From a checkpoint of a small sound classifier.
Model: 6.19M parameters, activation gelu, width 256.
Rows from block 5, named by matrix and row number. Rows with one number belong to one neuron. Each number is 128 + 24 x the weight over its row's rms, rounded and kept within 0 to 255. All counts start at 0. Numbers have three digits each. After the name is the row's rms in percent of the matrix's.
# fc1: MLP up (model.blocks.5.mlp.fc1.weight, 512x256), inputs 0-127
# fc2: MLP down (model.blocks.5.mlp.fc2.weight, 256x512, transposed), outputs 0-127
fc1.234 089:127166105166075118132126148165102120089102098139101099130099102149167143104086136122133122129152134164119127132133137098125132113129145117126128135128123153102165153122187148160141106110125113130119155100188110115120125089152148149114106118152130133120112122072066074123156090159139122149139112148097133161155172147132136158092074129112120127101108170099137147069107116130115106135121
fc2.234 094:090120082108120166120135078086112135140110138161108146129185137098118096161109135118138116154142125142147151113111166106169140139128084107134121123125142142129123119108116117078128162139142148168128087086132124163132152097138131145152167107093096129135115099181105148120100129122117108112172126129134170131135098112149142115145186124133099088141119133148130105132146161118146139154137
fc1.235 104:184181106112119156133151121121069121117160105126075137146121146137154116147124142169118126123158102133129162135105136104162145149137110125156115134187139125125124105109155143117152124108186137145114106114119126120157158171150107166105154121113159101120152133139120083108142112135149163093147118124125132150104089081106125070072129159142141132153083128087144145127167085115099128111101
fc2.235 095:116082129125133096157112139151171118127182139164170126111133108079134120106137139149150147112162128142132108138172142155081135131111105122152144128108161091135107125120115123084131108151086103155170131121125172151108100115122115114137129115142161105141107167073101174151112092134163153181098136106069089142141132138182120147168120106096111105109144126137117111171115136133142118130092
fc1.236 121:128124123130148143142131137118105111195054116131119117152173112110128152106147127146132130106139141108113133113073140090127126166134123126118133152161101128128076101169136085154150128143135151129130139131094126101153080148114082122157132141155170147132148129114140129141135103043136111143112110131103118133116118145153119112138112147072105160151134132151087132163100175141150121127088
fc2.236 114:180104104139164130154129131137147122127136112130161120136114203153106116123081129130077144131131157134132126110140156143150098118139137134105098131114097154151127154147141123148164149126102127158154068113126085144134166096110115107139141145072167110113074164102129147136106092131110170152105110114139079149117140122143126139111135116163168108092144117087120126117133111137157144115154
fc1.237 108:137127138141151079137161145168124147151122147146102097120122105107105120151077145168106132107143111124115139124099115127159117119139130094136114139140129136147155092131142115171103150177109149113135199138166128154106134101141159124145124108139136120132159123106113136135107172154160109148095121194116137143110104157170138158115146156144146146141137136083164120135123093096067187150137
fc2.237 107:116095136141132134097120106104138119092154092145162153099167139138126111118124095139136141135092139148118135164144157190146113141138129147117091162080070104129120106126129138139112099121164126107054159124126121109122140166083095153118109127150113111122124152129123116108184129162143113139166136085130153170118119125134086137135129132155119101158138133136097150089133130163209119172117
fc1.238 085:123140128141123102146100126140115140094091079156103121141130112096139095133158125126089127153110112132117127101095126146121120157109155128175142143118150105112067087164154122078164169145148133128124172125154120110153090134146104149114156117137166118142152122109156126122108166112106099102125175130133124141115141153145139149122127190136104110117122110142125139118173185154128113140128
fc2.238 081:132099125135121119137144171110129169129118136138099168105100134160129132154153093121132092121168149106144095117141125140162157168135108094137138147084161070108113153142111114127123132139158134116095135122131135109152113114124122140105131131123142113118109157141139090159145147134167109141123125120165163139156155123124125131116127110128143146138166075095099111101110128086143082123114
fc1.239 094:145133145164139165123112178112161140127101154118138081114126113169151124104081117146093160099147159072112113095110121124138124151139144143076141114124143147121125101118151112149111101106142109138168089161176110101156096104099128150109131124127138147136088153130156158108126142134164136120120127109153109103098168122132105105126111072118144136098170085130124136101123151106115139191146
fc2.239 103:146127105124128085098146090101175136099152117136066153156128135129093129147171150121141147138097120131176128114133140143130120115168117118162146134138150063134102118129110133115183105118106149139131131124125098159124156073191129127101113104151127110117146117128128115118114136151130142133140128140099099153151098117100110134151159141118120152165110156099111137121156139092125124093141
fc1.240 071:085144145164125173105126161114177155163103145171175154108140114127154105125114130129122135194128103114122140115160145098141140140138115114114167109121120148170172140095167147140101113156148117153126139134170142107098141164091138133181126127105093084121176094106132103128113172119147167122151163182102162131126117115157142171102160128208107122161120135119117129125107130132139120096163
fc2.240 070:110122127145103111120137090129122098121145120124138102127102143122093160120086157070119125106138132139146120128111137137132139155177118117104161113145110125063116144158090101124158171134097123088133151113123185181161145143143156158130136135156118121134110112149153095053091103114134099117126172094175127122143093142109136129153154132146118104133128113155117131123121088143116125158125
fc1.241 042:106121127128171092103148089152145098119111167184110171134090106105143104125125078127101095091129173122087154146126141135148116124150136132150100156123142144122068167125137090142145138145143063166078138100142088132120157117131159154103107128130181130140113149171078152168131141155139105134126160127138142140094112138137124132105161112103141126120126116121108125146112142094138153129160
fc2.241 050:160106119134129124147134106108139158122126153088116128099079145174138174089102108135136139099114105132106161143125100136122113140106141096123133131112109157106130174108141121113115124148100106158132118161104124150116116104122131107082136073104137136129095138142129129107105083145133167110143139154174080106141185147150141137086110164146126131095109143195144079118167126176106134136127
fc1.242 098:142140143136105118116113174119101124128146113104139117131111118159115148147093137096098056124150109122130128140133103152136115123145139138130150158124160115130142093121171107136160112140151100094160116124108150143124123162118092140131191085108097133119110166168092153103140108164104116138090142134150146166159098164103133120122154092137103144103134100132134133134152128151137130127142
fc2.242 101:117095171107101168114119092128178104150100101150133117151104172111126102118135139119157169138122106162111132122127110114106100117152122128115146110187166148134098132155110138156113146083108145183098136122110114146104138105141124095154112105168122144142124152102142092141105096113164129142094125130136125117087118137178173117170127128153139125131126133144104155171144174173179144119088
fc1.243 109:134119113115145097153113168117145132150134107203137109139160124146111151126143101159143096132096133140087126149098098111160086139134140148111123120105144085117060157091171151099135130099144171126165111134145135125159141107152106162103122128167102148108122105172119113124170148116147121090114134132084157154113112172106099132110184164071102112086138123126153118121108124138120116130140
fc2.243 111:122113130148129141166145158138159119114133181114141120123127114110124135130097143098123125126189132120121115097148147128105142127114140158182093112147167170132167126143115142187134150149134089113132138137097098154103111107123147113108166136107149111142117142130191127186091144133102153163161116149132101110143137098107148114162111152141151119078154139098063116119152132111111091114148
fc1.244 081:148141140151114093152147066124133128128125123098144179104117125138103115094137121160125131096157140138123142167165148165162150131070120076109150107129124155043148126108133146110133148129149107095117158166088163144170129096121144150123140107111145143095093118133127131097124163129111117121181111142081145169110155109132145139138147161154139156109111123139145109107121146114143087106056
fc2.244 083:154164106104166177142147132094084128086107120115157119140124105099147149119079065142130108129112121121134148132091151096123134126165113101136102166114136140145149144120123116131105122110115109114132117128199160135109115103187160125154121120094136131138117202073135140128102136113095157148127142135154115127112112078142139119190113120119075098120122125099139111137166146135156126128128
fc1.245 090:135125099116135150121159102131121149115112138145163116130117127083197121121114107128177166143094111091150134114141122145140180087114141119132080076118095119081134133132107113154153103139086102153103097111104093092138161142134188129087114139095117136112119162125125128130147148124101105096166146107132116120103106114098152155130116122098102165143116157114106133150143133142156165131111
fc2.245 102:106141103143156129110089158118139134140153101107127157141133090163112143112121151132156115116151120146075158146110128132116088128115116138121128152174153132164107133171129116099104175157130112163131137122067168164111145123106113106149133104148122119099133113138139094141107105100153110153078141158133113139164118146122131133150171130136156142134117126157142122106094084125136105145172
fc1.246 110:137123122118116178111123133134174161108172130126115154128113112113103158157135153119109106149143151156123152144093153099110135147132106090101148159131115110162156137098136112140101092157098130157146115110110122163117113132118078153146105102130126109141132108153103108152084132102162154107095143127103142121153147168171091128129105102133121148101090119132181145094143176101164170172089
fc2.246 113:128127131121112127121150130117132116110118142121149101147164155104130153104114119076087159124156094115140079122114105163156071144167105182110130135119157154127109148109105138113125118109133125152148164109097126127135107121132133105135111111095156078130133154127146115119143116169149156118129084133134139136098118116132120133166134173121130152085158075103150168133183146130129153093158
fc1.247 081:126112118131098107182124194104176123126131099129112111147188136144102139123163122137124091167095141129112114122109132110140123105098114130117114118086100146119135166089095120131136122097169097133082136140110160113149144133105084147123154106137096114149158152164116118130135112117137099102094118101113085087078122159091151085108159120173119134161131128179120092136141165142130082117153
fc2.247 081:145153106115100140115112140145152146122119134132138126116077122084097159132123099103093132148122137127127184124127121093142122132143158122151069118115139186151140146119169154139118101149117085152165164131148080090144097119122089133156108112149179107122095091132143114128163146160133113124135191079123130180149116095131117128131113173141131163110142147119151123109130124109140153136152
fc1.248 064:090107112173096134113134139150118114153099147126129130107100125083107148121099170108112125164124097119102158142151130124148098156120111063116119122109125089159144110171139192138125131111112136104107184144073147090116152110124113139176122173147101092140176094131130137130138124122106138127171105086103130142070142111126143116166116113144136125125130112117148086129050102144094123100152
fc2.248 068:141139158132150123138148138131085132139134100138130114123114157111111109125164158156107138105137141116141143111131120121138120147152129158108155164117082151167133143105082140128086147132178141124165063121152095160164131127076145151093119139099124161144086189129116135189167115154084145090107139140091152097134104113098117148155123118137122111092148141121115088119181133153126110129101
fc1.249 120:186150157125123137142139112144112172158126136107077089122146167082134134091119124126170131135122097078143118152156140165170119129123142112150099130144117126107162092094136131128146101154126142119145092156159111134124147117111122118124145148147153092175144149095134167083128143143171083119117129174100120099149117149141076146122153153117100129095181097129128184129170131123141117076133
fc2.249 110:108145133141099124189100112133088132112128152084111133152109096117124080119159097129134136177148128089115155087110115170111096086116136112138132160131112158194146143125136108123133189130103120093129134119103150140129106135150152126114170130120158149142094130135128107126152135160147142169135155156146135085090150085134098114150090148126119155075134133126126133142127128122136068098132
fc1.250 086:099125132130119114151167103150146183112098134116108138130130113110168129096170145160098136120129150188107106114099106106123142133139110102127105135113107092111130108117099133131111181116115160172149144144129137152143103137078116127143099102155139087171113072126136122138160149145147161115194140119134104103129175141166133107102135159126119109150161152118168119127157150134115139163162
fc2.250 084:157139151122116155145097151136094079141181124087107138090129138116148145152156075087172101102118171104172142134135087155118153130116125094124145105102118121125107158169129160140156119138141107069105159145130095151170132157124139126082143168104107148136147155133095146139148089129122105151116138131138168122125104101134159169122104142112124147108111117106131098130095107115136151140093
fc1.251 050:160150118156110111156111129145128134106151116186161135106120144113149136156125086106123131114137129137133136079133092091090133123133159126145173073145152120096094127057117106118118148165098109128140119103140138133147100124124130158150151101123134118124116123118119167087192120096121127136166124140142121116160126108144153161075128138173131114120148164120109113117167102142150119127104
fc2.251 050:157167074119124127103130114159099090134106155085107111138146090101162153098127132112097098117156133112131118092109125121143116170133116113107140169119097078108159126166162116136156119132144145163147132098147161107155145116108135157152139130146125133115116106143129127146137159138154109143115154126111114142093119149129088125134085156134118114150140157148148131098093120108144162084106
fc1.252 100:144137128098129116138175135109112063155131119108089128139101147114148156152129105107101101132106122115106132117134164129139132135138097152135089117132170109142101130137156128159152110150126104127139132188116157103154122123116158164162126149136155158121133145175094137102112136129104131122156094098135115131131086146145116136181145087084094128126124090075151154096108116124140160102107
fc2.252 099:152066085141147159140189096159147110140137107132120132162124151178155137101100135121108135086149094136137143096128100123137176125112136121165142126103150163113149128125109110114102133156125143167131129120121144146141103126089099112133105146107145086127127114125134090134135110113134133126151140127125153173131175116089113180131145122124123142130147115180143106130144112189124096143111
fc1.253 076:151105130140134084115134161123160125101123142152124152133103149087134108139132130070079157137092141155113110142127108122175105131166111102125104126091132093136161131175138117090116181089102108079179115131137159151095124115138108109142118119139151150127156130099107116122128147103153114174136150146172125123166123152137144152084121119149162104179066130108132144102168126138114129113094
fc2.253 078:117163124100129123092135147111129153131126143138132127125147143137118114150165122059088131145132135131129138145118138145162145129114078100138116145115088142125154136075111152100164167090127112139157094144116133133122141159128147165122100111110114101106165094161156135142153175103100100100105141150180135134096125117133143095167132134132158133082158148146115101107131126112120158128138
fc1.254 097:081121075155071100158128135132107145115096097152103180112160137123124132149108192101152089168099109097156134138149126165104198134128147103086104152118111128139129107162124123116119120159139120112166116103126126165146125151105104119139129138109123117142093166141141146159104171143085139126151128139056099118177063105164133124115136106169116138118127124090148147148113104122132150114129
fc2.254 099:138175110139113177138106110157133141111156116119091121141135143092126152109147152131072155171111125096155098123115107108123139151126112133165140162111134142164117140129153111096088071149113105131124132147106098091143150060105108121132136101155101115145163136131136085145164136120152115123139132159169141152113100118130120118124143148128147125135113136136133129137110129108135143109140
fc1.255 090:117118093126140118132126159158095183127132127100177134126124123134124089158116141106159093141102095068133120106110142147124162161103122128084137123190120120183184133106140088165142116130147129149116188105128107148112101133155137085123091124140112133119115127132125114120146141123111118108109115149114127131131138126165131134150113119105127162105112133137081125116108124102157134147099
fc2.255 094:131127138127140158138146116140146132100123132108092126134153116142117139138137137184139158103100113133151148088113124144164151129159159108118105117151162120126104091099117134083129091115149149137127113146135140110116180096165136168108143139161153096118122158128132133101104127143105117124114122120119150110097103129094076113119136146105147125128113093094132133140163132104095130084120
fc1.256 076:135115122113131122138156109130101073094134141129094114123112079158125165116148113136143103113164146137123186114113107101103130151153118136111134135133137127139072126141119137160119137114132108146166086122097154159144090188134109113154124129138129068149125153104103161150152146144176157155140114112168134142110114116136081104156138136158114105175110117110128128152154092122129136106058
fc2.256 077:176169136113107134043096156138111142142108143147146122093144125077133120129121116089136177181122132149130122096140167162148139106157119113124132132110134113110173157175157116135144095130145138145117163109133105120103144098114116119121134109092087119142134101125115112152143128109114162095093148124084108131137174122140173119168138120112156114104140151125140121117103125134164164139113
fc1.257 035:118104095135094106157135109139143165125136088108149169151123139154109096155123127174110111103126143142133100103132126120132152142159126064145100134136146169100126156120102155131118114084132120104102109149169136141109138135114132113147124117085140069088178102112108143115079125093141137125123144144135182101147133143154133129123156099156123120166160128186109147148098121180125126112104
fc2.257 034:101159097116158162140139079138111155090154147132131120141072134136118115113113148073161097104123114072132149105158127125153127130106130120093128090123123156128105123110144153125149142188134146109108118117102141093159084123144093139123141103141173209106135146104155134136124118177160106122166089091111133112110141160138154119171110158110123124128118131120108097071142159161130140122096
fc1.258 084:153173144130117152170131115159188121134097142143108131178123137166129093134155161148097121151157082111111097129110148142098123174117137130094123156126113121161149079112142153127149147132169187131132142098144161097114125091091130087108115106122169096137145112136132137123130143149085185119117134140118096126091133134119151160155150139113125129096141180113090116148094168106144151104126
fc2.258 083:114096095108117107106155116114089107100137111138175182130102075135069127131160166130098125104144149146123144136138096110113120105145194116152130128117117111086123145168143128136109143104150095120093158151106140141138100143137116169131124140136121139122120138104161141161126113103097065118090172153140128123143114148131104116120069129173145143180103060124167159126122144126131132114113
fc1.259 104:112133146162113149095211136123106130111145152116124149132117145136112127120154085145139112110124097109148136152139099133129138164118176173112146114152125117147133107137087150079090159138132139102099157151139112141150132101142137125181143149086153113144113095142125097073150111138081104122139136138128126125134137143131120094116123096183148159156125101127155078148162174078147111132151
fc2.259 108:149139135147142122155095159089143148133132134153142108171121113130129125137101141145157133136127148128134154111151141148110147104112158074071180139127137117090103140095134097147119098138101094101148091120165123129132168114152124146118123135173072159121148151118131171124094106122161138132144110117185110103105151111161181198101097122121144081139121131123126139138109090156113110136138
fc1.260 104:120182124111134109128161108112130186110102151105146107133153128110135115134134152113111118110147119141134113114120121089109087114126177148067135072121132160123112137127147139151121122166137130135105149160148163111107146142135172138134161082130137157141113086177153148148115102149142130101148126117131111118139060143158105124135098138088102148115150159118148134145121128106151155162101
fc2.260 109:129112135129109118114082136115093090161140107151120110141146127126140159117117117135146160154163076138151134128148127144124149175140100126144115180136127118169149154110106099129153165116086119115122133116103097135130132135134097132114169120150102110160157161154151074124108131130094114114142128127112142103112153095134128148138126117072168145117097115137126113111137117148126113092119
fc1.261 074:111127138092128125170122136100124133122107169094162110121120131144146125141124120140141129134121146121136103099132127169125086145128173102120128165116089147169122109120101120182136132122144118087166135124120140145116136080129175114084166147133146102102174108152118132160093095139116119099177143098089160107110124131144158092112117143143125072138125161108143116126129145092122130105162
fc2.261 080:141120130154131178122113136116138090131170156111108166134088115153142132121097138131159143114120126130118120149129086106145131145155143140149103108142140133113105121158135152096118121168121150107100113130108086110112155180122117097157122104111124130117101128103133149119114145193112132137133101119134143124136125072137110187160145162108173106104076141155133124147141106148109155147121
fc1.262 096:119107125107111133115114102132105169092104130142126130114140124132129133137163118108132136101126117157169151122100159075152172147173152164096102121106101108104097120174132139100116149098126144146147095164121101132106148118106130132108148179117094164123110141131114109148179120112132092110151110113182148097147131152142129162177148140167091125126151111157132142121105101177101106122138
fc2.262 102:127123109095107117130144129157125092138106133130152147165119180121110117138111102154100138126131083134138115114151089092132117121129107135122130115138121148142183122130137158137111151131120126138154138127109089118184128193185109129128108101127094125143135092111141130103087147135107101091097141131130081131122056117138156123107160151086135141152136176091128109161116142165146159131125
fc1.263 083:140132134125120116123114164134123127142124128117093111140094138128128134112173130090118142133156163124106129142121101172121074142123098152136170140148162153128114152139111160148114117091126108138126123138156167111126130160095126119077140083093112141161131149141141182106123154119168085134126111153113148201142139137107098133127176161171115127102102116093068165101130133153120137095149
fc2.263 084:148113133126118107104131125087146177126127098109171114101130105140140132154125107092121113153149161154124094139119148131141154150107139108157120085131143114100116080164119146131123111095131143137145137125170103129103150124122083141117122107157110086158142151112167109144142140116101101122142172118118127120105094136140146090164106104129120117159160161120115121136136180117136116183114
fc1.264 114:138150128143127160158145102147121114120151168119168118125121108134147091123108151123113103158106131156075116106111144113112118179169115137131101130119100079146137124043115137101094128128142136127180108139135104149100127115112084132165123117155121116153124144112130103145152105146126142147107115174107139143134177166080147124144122168147108099125130105104115149140150133146135149093169
fc2.264 112:160095115144100128149152140123099159108101122130113153115141120103063134118125105140169162147117121111126083127120113084169181100082158126117154133076107161130105110115119118149164153139151128140142136103158154136097106090147135113145172118141142143140138107147131143137080155127139134128164133154168148086169138100172121106119137121107140157085107127139162128142093101104150085147091
fc1.265 132:106122069135167130124130124152120146111158152118105165104125106120129115159138142117148114109194177100091137139129113135111146170198098125150132099127156144151138135115103128075094188083116124123156122126163110136116121122109140091118144147139090158153109086096156124122141125148138114158105123130165172100130081135176154114152140122080160098151135099147159130139113106105113190115149
fc2.265 129:062089160109069140106116058134153134129135097144127120123125094134079124154173112107091138086144169131140114161121124102143136112114137140158092132094158129166131123117106111142134155144134085109095115130116100097066134118111121147109101142123144139123138158159134141158150175179112121105147158097141139134102104151126167141096138113114115145117174112126148118156124162105140137151143
fc1.266 094:122134134169171119132126140145155102134085114151137122171177118134152108095155127093094127174123113146139125136135128159112153126145122166134111102140195109118107091148082131114170113152099134115130113096103110147078109139182122137087137151081137124129117166164156138122109146093131146105197129120142087090135177105127144141106133125117151128097154085114094127111107144113090142124121
fc2.266 099:117151139116132138123139095114090130139129113100133125084078125176112138147095133100159166145151154128118126159158111153140117094127103121103155130153093119116116142135125131125113140136116143178138147137121145132111116104124131149149079145136118130080117125128130062106148088139149141177134154132136142105124106135149142140084109088123082111108103180102123114179104133118120121154110
fc1.267 147:139146134118131136124171172162146133132129133130169135137114115120097123115097153123124157079088107118076134117124107076142098177132115105129113112096152096169155154165126095119154131102119098109163053129124108123134093136112137160104149116151161125173131169127119116184149130111094116150113117115134142140160136126127114136133125125088129118104121122129128145084095144112083172148114
fc2.267 130:159149163117117145096121126109102108095117113164090098133114142134106068114098129122127153093113121138137160134135150150153145137127173122134108118129105129099153127095080104109145124098104107110128098132082117138085133117150104091174140118114176123160106143117144160109141141125116162122109151126115129138139082131113103116076137134148138187091142138134138116164126142101155133102113
fc1.268 111:138122117159140178139170130119102115145143114134118111170116150134153096155102132139166097120145095128133156121142058114146090111147083159125126121103126115105114127137110109155109115113121118130133130151124113137125143111162098135117089168102140148120100173120157103151075118154161172155114100207116155128100167106101139102163074104129147083158092131119152125135112147139144144086112
fc2.268 102:134132108118109120110067094137085120141144111144096146103089126119132085089115133151130143145126129155153143142130135171132106143108152111151082133114141093146172118150126144148141119105159150145104105090107096123159113119124130123133106136096132126141045120097133129123105130124142106159130143113160095113143142144093098151121112134143108136215149124173145174140131137137129095108133
fc1.269 071:127076120175114077114141109129180107093142121140170126117129113157165125146088119102117098100151139106147097075126096113130105135104162163145140175093112155119130098159155120147125129093149113166115145138123155098143162112104178121117143151134140117149157101114173139124154118134129141092157127140159134144132138106103157084151100117112115121140146123114140112127101118160118135124130
fc2.269 079:147168102112182122143160120120087136178096126120131096113136104109085138141180171159110146148131076132092145164152104133132136108185092092130128144140134096134143130171125091108114113141149140136173160098175146111114152139177094130105118152127128127130123106119110114146067119113112173173152112139111145130098146151103103148126145106192111142138108136113125120155119129131120120114153
fc1.270 123:118169153087098173101137120141100138116109150139155123139120135139176143122152137145115116137116130204123160092115143097156160158171149163124132095121136110160136144162116119158136142134119133153128171135086155138126116159134104133085076159125132083144087127109161174134144097127096146122139142125103156134117122122143121112145170109155117114098106138152097104110100120150100124131145
fc2.270 125:135125131113124138134138128118121121137129154136082121107156107149110109122099156166133109149119104084104116090128144110123156135121137115115137162124173162141152091120139132134132107095117088138116127164120177124134155128085173104156131149119114125132129143092114128145124147091157085119144123162095170148158135104154116120100115132136162143143082131147083152149100179134122200121108
fc1.271 100:119147130147161146129128098122211092076100121107127171150123108162156092119089170134104070141137147097156154096141160129081101165094130115150119174100174101115105149149159142134125145066132112155111141065117135096130109131157110125110116112103100119128081124130136084150129125099123152133121139143092112173159126103104177143173088147141126142133095096122108115107127147129129094112111
fc2.271 099:116097107144166210126159119163081119147111125101131165122114143148120139172116141145115150089132120153107120133109101146121119144127147093144119137093154154137105140080120107127116161125129124161097121119142105123150144088132118171097111167167098130076141118152147152137080104112128145163165108153138120129147149138148129149092107135103079149124066127149150174093103142131141138147136
fc1.272 106:141160114115124102079140110129093137144115123093129148110116102151143129121136183112085099100139132131111153120077113089106167118134110178187071138105092137183126142185092126108091105186151142116099130160136132116127141107125122081154101162099173096126139128124104127130110104151117095185133142122144135158096111128132134177099145120141104132175122136129156137143100149143117148107131
fc2.272 106:114104127142101130101127121110161097142148108121122129094136163165119132141125142142123145132079132147122129111064098131167157103146122111096165129143114149116092113098120118158121165111122104126172063123148159139112116168126074151123120142163122127101159137094137109162128143105144136111136122150111164118162117176152115114125108115127144111091149109074130156073138111118185152115113
fc1.273 112:111150144081106106125173106164098142127179111143106107099129133096100155127137148131138147117134120115126146112135106129130146141148140187102065143154153123136141136085142160150133087110157159117097114151131169132150109116117111143112090149139125153115137177132133126115102121141175137155134096120135058131147121129170111142131126122180114097137097146093083124173118148110105135101107
fc2.273 118:153108172151130113131122130078146135132101139122141090164118137117191160101150109118098110159123113175155152118152146113124129091094119115160157141068119097123143073158141102119169177171090171116148108087112138130124109148089135114160118097097123112125121077115100071163100105109141107143135122130128114093108085123099167141090158139163104138135096125125162079106123153126121130167137
fc1.274 086:102084078106130160139094100168107104126135108131156118119114123126148104127092114100149109097126103129149185093122093105127106102136145124120081136095143133133105104121173113149131110148089136177123084142134113111141155153162118111086107146125146162156124154126103129190136106158155127145161127136132094137115136112110128124152118139135181084139097145140121160116139132131172113083131
fc2.274 092:152137120152126112148111139116148147125114155095119089111131129106167135123091139120137113118108143136165099142151113150114136142166175155144109115137179119157104085166138137120135104112127110112108173116128132143139080114108147152115114091114135090114168113151158097107118125155133136160129123127145124160127170120118147134120124144078110143130108160139129164102106125100125116123132
fc1.275 108:147088121182169119145104133158147130119104130169164084093157104143119117141174156147127159138126107149151136148140100112145112108135128163117145140142115167090162162132121167080123118096088151079175160086106127115147130141154081087138140113107070151099098165118122130134160113126109106162138124138126149140131116073122141133125128120140137126125133113110120092123130091120133121167131
fc2.275 114:166150117103107151146125099112125112175139170139109160154134106093129139112110112090124127106112132149108123125119073153105166107149144137122122114108107117166116113140179113146147142117122141154092102133176134144088146094146182148123159117166150129117123091161121158104132063125146116103118132133117118136122079175129139128166154151122171092146118116150093115116109172106137122093140
fc1.276 089:139143122132138155126125157160108113150116153165104132165113138123185149100106139150130134149142111122115088144124156095161131074078109148100099069155117133158186127106138137133123085119113147149135174179122187129104148080099132120134161091127101101130123128121187127131104138142127156137070143083119137129132131110128156123128172133101146116115097109123083093148134120129083147154102
fc2.276 102:112089136108119147110110122079122118122117113122161171095126123138104116168149111106179167133125150132119165154117143160101127168178156134166104159107118119117092145153126101121137141151123105123158133124163146133156139108113145099070110120129140165122136132116087133122096115094115074163122138099141107111137138117129129101185124106126133141165078100160143160121126108140148152161126
fc1.277 091:140172124114121136195154135120118119137121139134120150110133119142091104102102124134132148116146131121093100150158134164132209094109136076108121137122102143133102139145157096160121123149113124127118134118123093137096113125110095162139130125139119129120136175138146084088158178118125144149124085150149152125114117155141150139152107121127080143117127094120139118156105096096123101136114
fc2.277 093:115114095126125061133172111163115106110134152114128093134126119126130104141128115137124152172144110101131143144116162114087130146101123171171108113113109134082138166165129148153134113122138113176147150111085145126151094158116173123110163128124101121124137065109101113106098135123131150079116167125061117092145074117086145092129121142122179098161133118113122117149121097121127133139141
fc1.278 101:169130154100153126154102124126126120101137132095127134124114130165115117156138134148123123185108181072133091125116158132185108154140151093161142107125125119109116126132134087124117150151115126125151118155084123117117134123125119150080125128142123104129135119163144082105144125090185131127141114111103145139130142115177108099116123127109153119141085152095094084111105137109099090177166
fc2.278 096:144101107185136130114109151166116147111091168087131124163136117110106118111113112144170118101178122125116159163108107149099084101104120109132132119129115160145160088105103106148091112072114137125091150111160102102121133146115125164128160190111136128122080155151146145139097128147134109133114130164120152125148118120144088160150124129163111128093141084126100110128148142115129140128156
fc1.279 108:144116154144097117100136109127126088155030114147132100130176150132160082096095147103116153139131122121135130115117127121133087103140160104105106175145115150133144080122107130166133163143127132145132159161155114116110124135135145095147141113114111121135144085108109162128163116141072124108156117153111138168172139110162135143123113103099102148114113144137141108144113186045157137120134
fc2.279 109:131119129108164127158094113167102116077143152130203165103105102134138142125135152169143113139079085139147148135113132113112129154150158140133128134123109123182089149110141154095149100143186171132144147104105133139104161102140100149145123113130104109121120090112119091150119110146133108162098075130119117102095133154121120109136153182156124110141093115148133073097132154126108155134111
fc1.280 064:101106071136172139132120162151111114146129134125107149164145118124142125144128100125112072134100142102138121102142081104154140177109133144163090105133147127127173145086116153136124114148131146103131148094131154098117102162144108097120122096123102112101136159138144117135138133133125137113133088150133062104145144137105114145158133091104125133141085125164096117178109125146155094098083
fc2.280 071:115129108138105148116191144133155149091115098145099132084121112111084100169139119166138135130093124128127123107132132143112132122103138105124133139128098148118083141169152142150059159154125115140094161096130115175077149076109092127133137142150117101145154119144116154114123131146104166133131091113131135087124121122137139076146142133128123110117103146127142139122101120182105151135123
fc1.281 088:097071112100118117093168127115150077116114140081105103148082152099156114128091120076161127141143157139148076140142117159120128144100144123117138153117156086112129142120147141148093124104102139119107100113124146118140133128163096094125143085104156116130127130141131130096162152111100135174125138157148138119137134118144113112074148131113119129123121128124153106167136093105153097104136
fc2.281 094:153168139126097123148124140146116157130133132124107155164137137140107123127143071148134115102106139113114136104121098141125137129140084156125117189115136158157124132136145155124131169136139135153139151134129139105030124165130123157158162098109090116187107107145120128143142116155161139124137131144127116116071151140080167168161095145121159154118087111127089143111110130080135137124165
fc1.282 101:103181153083135115095103130137140121152113133143138104111109182170108158103134109138084141122183120094090097094155106149102102155122162146120153129156112149158136123096126187135129151110096141074133089145160125145141138109150135085149180122143156140118140106107163070154115112125116122122177107107133156115145116149134143141082129110145137191148121127115125098098126170133102162112133
fc2.282 109:171128161140121162156114072098173131134147134122141152151154098159117106161109157096193129149142102142146191149136168170135150124176113094117115144128110093109112118113128129112149111090147142128092138114140156078093166120127133116099097147145113118188138109130132145137108121103148130128113144149119102118145127125143083105193150116096142123143103126165174160147145105131136085163123
fc1.283 142:121142126110096122115118110116121142146162139083163142075133107120164099145180092092134128117173080126090152087148114101149162171102146127111118129154129074137146130123093132092103106143126103117103123148102159145077118104118127122158135136122093140094116096134146101089115138153110083140110155124170129152094102130104142130109131173145130152146165149108192171127120112079125150139163
fc2.283 126:135090107136134089147168131133138118109109133116149048115144129163124131146157148097125153099161139124117129132135096128104145129142128139108076145132096135111099129125173162120100092087088117124141149144125120112164156145155104113118091159137128135135102129123122093142160128115172094119189104138102099087106113163157118109140144119075099084132155130130137124124127103144115082077185
fc1.284 039:162153118125142143134147110148141127159113135094127128149116169088138155101125130121131120141162163124147104143149105145117134118123141122130088131094092116140146125128178125142099129185149138116112072089148108141086174105091111129140123118112104161142140111119109121122118165102203149115125099101118102127133084105096130129106102098159098127128110132157118108113121133126123110154148
fc2.284 044:127116151113138077117125137100111139165161106108119114124111088159118149133151153065158113109091110113135127117139082114162103127118109103117106179078116117122139142106126119126174088123177112137135150124130108136121105102130127126114159128133171134113163128138099147085151097133134086173140133114153165079104084135125126145111142168099118096120161120104129098130133136104119110129110
fc1.285 122:121163116123159160144144142160154143095137111109200116153110140080191141112167149163134082104124116096168105116124149147096119106096105113153125190092136121056134089141151130096115141148126121132102167132082086144139133113177151127128143102127097116142123128111119156099165101124173104114117120122114183103140137152095106120119119105115109098130077130146119135149140121132122140155164
fc2.285 130:131088137159114104110106116131105105146150127178151156139151095128116137171130155087125157164106150132131114120108110149097111132165112136112115122125131107158128098145096131176117109125139156125113117073174106122132161105114151106103100159131205118103154113129108098161097120141140180160188095146146095138172104129117148116097167146119136120146159170121137165141108138144120112129096